A small contrastive audio-text model, trained from scratch: encoder activation squared_relu, text encoder width 320.
Rows from block 7 of the audio encoder of a small contrastive audio-text model, named by matrix and row number. Rows with one number belong to one neuron. Each number is 500 + 50 x the weight over its row's rms, rounded and kept within 0 to 999. All counts start at 0. Numbers have three digits each.
After each neuron's rows are labels from the 100 clips, of 14848, where the neuron reaches its highest value: "responds to" is what is common among them. Only what is clearly more common there than usual is listed. The data: melodies that start on their tonic, played by one synthesised instrument. In brackets: how many of the 100, against the usual share in percent.
# fc1: MLP up (encoder.blocks.7.mlp.fc1.weight, 960x160), inputs 80-159
# fc2: MLP down (encoder.blocks.7.mlp.fc2.weight, 160x960, transposed), outputs 80-159

fc1.22:620495531611458446481532455447437575432510527538479544487498507477538483508451538537424492458398529488505483542563336592443580430446563517479607543533478518447569616527485520517510474438465552481507533528515553563501556507494466451606417435
fc2.22:597508538548505581495507482440461505506462574508544573564556421577549470592508558467451484535589609456498476527538588516448519524447420498491503483498446417516493369580495551473512507553506555552547467441514437368448492517497504485553466513
responds to: the note C (100 vs 40.6); tonic: C (26 vs 9)

fc1.618:545511587456464541528570497545506547463464461431544516559518416483536490480475507412491422453511624478544433552506424503491560428445549496504464510474446396463468499519436490546488502563454475587441429528463498512530524497508560444353501501
fc2.618:531548495438528491400524397548521502474558559421509499487498457492509456490406488457506557540439564536438555489448529468532477472513547480466545393473536428520530514397528463470460476515467569517460487617448470465513525458565571532629520458
responds to: the note G# (100 vs 40.6); staccato (53 vs 25.5); tonic: G# (30 vs 9)

fc1.237:577461515457493571455577442506547418508522560520541555539462574469475420449457500538360408484581468475472475499535485463527398427577441541471552539488548456426555461555604469458451456529571564390493459561472577494526497488483517571548554514
fc2.237:559555527509426489530560484524408508418460527549558577597403498501537563528524555463614535509552543555502448473437590588522403457526509530369497523438409519557452525483501476442452420504584410531496504541453492556530404454484451467482510484
responds to: the note D# (82 vs 40.8); tonic: D# (31 vs 8.3)

fc1.242:547590556528574503504513422541442534528406379550382526459500481501475572449467631516482517527393570485559489519469483525463477470583571540596416507464500553530590518508397586465547516508471500591517645509504453485492484504534532547518448500
fc2.242:539452502475552536475460447524445570505482542499459500482580521466488577519546511494532504586420568425512473439467543544492565594546438441497463532496539454415556532538608555559456517553558537529434456459566515562597458453465508664543448474
responds to: the note G# (91 vs 40.6); tonic: G# (49 vs 9); bell-like (35 vs 5)

fc1.23:545484484490483459423483427451573465522507523445497506509538591522431536484513484446483547541400517475447393475509492513483515520481631414535529442491361490588491491573457495467462480468473554482608532457508514530475501466399508488531506464
fc2.23:478460526579562535574509515470527435484518489491498532534515393502599511469555486499436541506587415514521474590499478525409441493505565454482528506508524512388523485613468554486490526508433516577512456425502447574437367455477477518490516493
responds to: bass guitar-like (31 vs 5.3); piano-like (27 vs 5.4)

fc1.489:505556511530506580535472477567376490450437554543507558525532473498451548492493466465553542520529402489425484511555562468601408519552472486442408479507516542509496504544478600556443451532538446468449451506490547543502512504438556564504520428
fc2.489:403554522469482553413578451568409540453501425476508531510537489456528534435495525608464553565599488503529522518468499569480489461455424511501489471441459551482467454356442449539533458566553479450413497434469516515525495513527469608490555507
responds to: the note G# (89 vs 40.6); the note B (74 vs 40)

fc1.291:447528468523527493432386342467421558502535486524438446490464470471505496446485496492391589472501425444595461454515506522428485508455450556500548474440556463454576496538469519623425608522574498503561561430521492507527540423513462604425532448
fc2.291:488489503566571486482536514533500436408460583577502465538593497443476495559484454482510521544605583570492509533456567487523442601524544509495486431492563556502498464519538441539444558506521485511494516504393438557530492492461525557598513530
responds to: the note A# (97 vs 40.4)

fc1.376:490496538440387564443437542511574489456540490420483587504493502479473524556493540463452539559486432410539552514485505560471489345504511550577474562486502514445499503424434504540537416568525500556617468461442502511500565577545447542542523569
fc2.376:475589448493358455539544586567554498434453512549452510473505505556518535507436489492493490523508528534472430501502557496498467472570578462597559549515494493514508441443504511494441405547537497498497396559437520417464506549584548565431488497
responds to: the note A# (100 vs 40.4)

fc1.688:502380577414510464578519494434596616523546448514564535535498502493415487450542587475510501489437424551520410484542519453559473463513463562399470531436532554499455500596546519499459520480539525536499573540438531463585550433461399454524523567
fc2.688:650429521563423520538494553493490470455489584461396498549513512542493512524473504431409543454543443413534512455462503506497531557507471504403467506493497450550537498478494462400596424505550525474443551474442542411581486494517566392477530462
responds to: bass guitar-like (67 vs 5.3)

fc1.448:497582508523474531516451433462545480475442512544514456461543530573528463520429522374572587543573565462573423459461527541447499477469515448580394472537547489512538527531287477455498504482549431508510462491538449518445572528474437596474540562
fc2.448:456492507573573463477573525476521485473582601591468554449494581560524451536513527506481527555503529584593437488563619570510532538565536431523384543541541500472504444518516461548485415534421620539463536510456473530582555477447517473521474564
responds to: the note D (69 vs 38.8); tonic: D (42 vs 7.9); thin (high-pass) (35 vs 12); mains hum (26 vs 7.4)

fc1.527:524486441558427432496492513418540415498429412546511509512503486486472486511507547477501519494463456447487512531550486506470479477539469482538507446453580480518595510486533563340473478535547550486575436556520506523493594559490486487488528484
fc2.527:582516481468576560579502421488478455499431470533543594517524550482512482441459548464467523487501548412472506462459492612458440449478446538374566473569532440510449591603524529497441505455493464554417518568574517575459491552496492423450557464
responds to: the note D# (86 vs 40.8); tonic: D# (26 vs 8.3); sine tone (25 vs 4.9)

fc1.109:519471596525506521510529541485473553605486591484399548534535553521525520455567459500607511460513614502547507517448508584489432486558525440457491537501507487504427525517464471583516469566399535541518480438542432523444496486517499434527644492
fc2.109:494452526485532503457503554598439545520530567495478518438555526482454479479367550481549551483472452552459496466574518483587378508520414501463614495445449517556534516443519456555526458513484565536490491463509608492458503455469531550539498459
responds to: the note D# (92 vs 40.8); the note A# (74 vs 40.4); pace: fast (63 vs 32.7); tonic: D# (26 vs 8.3)

fc1.275:520509462511520466465480528447602440481459481565528452449472488452395479561529531403577496551459433559488518433476540436516434545465517514562522627527480397435550526514534506579426419543478561479494463469528441416476553535566588473516527450
fc2.275:527489558562545521489509425571473420589465520417502534530447507545531529516561576476460534481469510458461415511541508560538454520467559466403472500527513430446593449501461493508438559393525513570510532430386632491508402541484505456516490482
responds to: the note G# (83 vs 40.6); the note C# (77 vs 40.1); tonic: C# (27 vs 7.9)

fc1.216:507352502519496536520470510450476545414543637547475489422512541583503494507569494511513386520615450477554446557451494508521537522542548483495555482580517481512495486454566537520492494548550512468519512497567393561507476488487536541545563573
fc2.216:452548556516371480590461509474540489591528510502418404543498552558418557478480400498488595468536510442588507601463444446494522423436492398451456623419515518536583408542455456445529467526461479449525501495470526463505630419477496529482488566
responds to: tonic: F# (49 vs 8.9); tonic: G (48 vs 7.9)

fc1.659:532523552486505536476576584566478457524546453492475491526462527489413472498479623537478501507434490584569421405534515520481451504458644442528534552461544585500425487455554514481479508558460524458532505448424522471500438418439522478482474552
fc2.659:521514509436418519517490378486517499527536497511458451539456563434604510541448543578563512473534493520571481512517435502404551570533410512501468491559503513490448440523470503599494391563516474482534507435455486505479482430416482477486479498
responds to: the note D (93 vs 38.8); tonic: D (32 vs 7.9)

fc1.91:558607430484529564591416526486502551560520511476512583507470461518528484495513640551456524470497483525545519518484542507485542488535466538514523500383518576485547548549522463430508564511504474491493471507478583439603508450461476480549478490
fc2.91:499459501442331440406507469477476552526558502475430485513541529504521517512557509523449516466481507497565489486446473597437449452491478415402530462521502522578519520550443505506420527538530502422593445467604529481546477549488416493475402516
responds to: the note B (91 vs 40); tonic: B (31 vs 8.2); tonic: E (25 vs 8.3)

fc1.100:574546411437513480474548514508488508482489573478402506509513572584527530524508457524446381537647520528586476544560448512514525565448451546535492458515386620481559457522584563430522410574489529558466471521533467427475466531474492430563586535
fc2.100:517524485463548645506542435452508490555548543467505522585433490504425495446465434500661451510586518486453480470424477385514521535487539405514469502442505529524553461549481523560522489432487453472448611551471478498505510523475469416495452546
responds to: the note F# (69 vs 40.6); tonic: F# (30 vs 8.9)

fc1.261:400476581561595511498517494505488612518453516469478557564457531455511521467562511505561548520463502518489486453531446412432543569511483470546525439464536454435519508519468575510500499472605431516536537385485462462563453452527474497564558481
fc2.261:580459424584503522417441563456589491432427583543444451585531512424500525454485495428451476472491528474532451515525505480511590515563490576453450576465452565512532491426539446488516534508571487485417535479567553523520486511479552496501463377
responds to: the note F# (98 vs 40.6); tonic: F# (44 vs 8.9)

fc1.108:495543543529534557470604497481532566518492407433555503474485547462523470505540564545515467389463465482475527526534604505565548541447588487422499496405549512543509480510465579479399477483467523503480515429557442445494482501391580495483490543
fc2.108:515527484462478515483548478604575527588583529486480464541537486496504468449464445470487558505531516440597391470487564521499518501539473521414484422422572488494564492542442564546476523458483537486435470563492551515513539502534466471557548474
responds to: the note C (75 vs 40.6); the note D# (70 vs 40.8); pace: fast (62 vs 32.7)

fc1.121:486497512579575436530563514650526565458440535510521474525523533441484468502473541515529507459520572497551477467473574503394611460457395458474426506580462596452463422513490519482424565406544557511446466514458475515485506578510486566480499553
fc2.121:554510494607528478473468609559517452544565527457462480574541512490497519479433452536443551439579441445519413433523662459534506544576553528395446538454456436536448565521546463496473501477508562503442458506549473411554560502491529502474523581
responds to: the note C (100 vs 40.6); vibraphone-like (27 vs 4.9); tonic: C (27 vs 9)

fc1.143:475515586452566550528505515627520468556530477519382540556471518492457517547490492445569608393511493481424457426486577565561492478539494546477481461467451539583478423368523563444408463516445502461481557520456556475595564552479458531490471427
fc2.143:483415456541466513541607497534562432450543493529403462466436471502531555523513486493416525523532474489485556507484477517479498627485467475578579499504506512456539597481537514433521403483458483617565506486561574588485527538583518461551480501
responds to: the note B (73 vs 40)

fc1.446:555522455481502520539530547375555394508567465492464485512556414449578444508452493501605423553482502521496513455491476550459467586449568481534379559507501468513548533472483511507480470652527513549509519631492462450518523453455465432495572452
fc2.446:515514569526586490570462512593438397426509553424502512553488478511510527456444520557415421496461478508461418390496436614537515449420524480413494438445410472479463494451535519588429435469543512514451499467459488531494470499518498486413537467
responds to: the note G# (100 vs 40.6); tonic: G# (43 vs 9)

fc1.421:500493485534551509499575470491522431462607468510523575618544406513481466573452414463630509560535499466548494535459534410556563602455550528495454490399506536542559527498502554570459466553497534495528512582465455500558501458435474484570527411
fc2.421:518467585438452546546545490571511506389477497450529458471529466451521467433520424491519476442516513519512508561521473595573463443542530525486471535511438430617438447510521477639500450431543449462517476393464510521476516470493474503541553564
responds to: the note G# (100 vs 40.6); the note D# (66 vs 40.8); tonic: G# (47 vs 9)

fc1.687:579488491543478484537485525470637462544570518561523382509454576516488558398526520432529442457444414479437608559457587504507505526496499414529430483522507482539464515481521452491432541475498533436556481460520493592503468486460450578505475487
fc2.687:486501508454454478552505523462554469450480542445448540483424540572480504561425564479526503460447524513466499523422424598497503448454473566474561431450462608541437515486590515500560507442484482497516543489537506545486552519451480494519434482
responds to: the note G# (89 vs 40.6); pace: fast (79 vs 32.7); the note D# (67 vs 40.8)

fc1.396:514485559503555503475491485546476491390445683457430572495318497427482507546425478587529547484422527473546486423552452506569522456432389494503438570451484530498467475511455519463419516525539558492499455505443519509508500434503498525530520423
fc2.396:562549496467509541498480531549513514403548476476523546486414495592516493501461553569472470550506396490522451535413491488567468400499480446503461456391498481520498470483524602456450549534505437417539558558497352422577466370519542537449410557
responds to: the note E (100 vs 39.9); the note A (71 vs 39.3); tonic: E (36 vs 8.3); clarinet-like (32 vs 5)

fc1.547:550610483469427549456462487519470501555506509549494565482519394357448439444479516430454530484543437445526473454534502447453530436472514570503493552431568460537440491543619499650537514504540468506468426492501512560492456569490454484459468515
fc2.547:516519448498474518510498511526456455498546613465536434526502456479523431461649574498472541500463598518558525543468525357477484539442518541469541451484448470473492437493450547510532502487462378489468539562461455445454525627460539489470553547
responds to: the note D (100 vs 38.8); the note E (66 vs 39.9)

fc1.531:583487457558470460481584479485494513431472421460503461447463522487452445496409495530487539493504540548502551532484478510520475483407486497545468428467566481527509484499533352452514505466536486454514435491534466563494527442524482491430427470
fc2.531:390451544539464421530478503543509535515476488533459535458482565456502397466502455437492534591500391473485557512578426477472445433496426425534409500532519472545467449486492562492517526478453438627453464488482465436450440609529462511452481528
responds to: the note F# (68 vs 40.6)

fc1.94:511518494489460529531405435511465559455523530521476481481424522476603515475461425525515500455510587585493476394508551520453445430548464499481516517466485579527497616549532597456562420619508413491453531490436523503510478452442437497506412477
fc2.94:555481560390479456477544390511442436492457536601437520556550525549479510460559499479469541435463534465534550458522495552547474482526485435517499504481484513502401536481459471479472471416512670517532495512498446544542433473585489477482443393
responds to: the note A# (65 vs 40.4); tonic: A# (28 vs 7.9)

fc1.399:484471471472591470419484513550498554484594589550415453510489471435521519512523436501491491439413512426568390507481482605482453564491490602469446445479435502542582503511518534403467452549486460507473595491595537521497537471322509489483479482
fc2.399:461453453426540529548580462483450498527450475491594539433519530518562539559513460580413510513486551566458373533517492591507591551503612472541459515578536500460497531498620475536467518486463494620498544446431506561506504411488500550584464584
responds to: bass guitar-like (29 vs 5.3)

fc1.585:389468565475529522490512542504415556576494561451545505475513524435500465480495562401527550307410546517447472456435514524524487522442403483466465428547403497482573490447575517507453563496560478457586437482574448507505513544518455468513533489
fc2.585:435475516452506506553531501530571427548530499383528550487531450552506505529371497557516563470539488508476520529425510541508446517529497520538528438578615476515573530489524485518540492459418543543475502450464481469469557563461508536463524514
responds to: bass guitar-like (25 vs 5.3)

fc1.481:591542488435541570467490511551483457472450481522520470561531441434470480496528543495526508472500424486525513482465420423469535538516438436576565507496545562550565578543405434544440485417541455527534502490520513478528506528412542443530443313
fc2.481:477454488627417555496524587452482526505462504428493442443497521551511457566589502530520456497507513537553507495475549511480558407415470479499532435522474594476480498491494615451574560545449444508456454484445586509438462547472569391559511478
responds to: the note C (100 vs 40.6); the note A# (68 vs 40.4); the note G (67 vs 39.8); tonic: C (30 vs 9)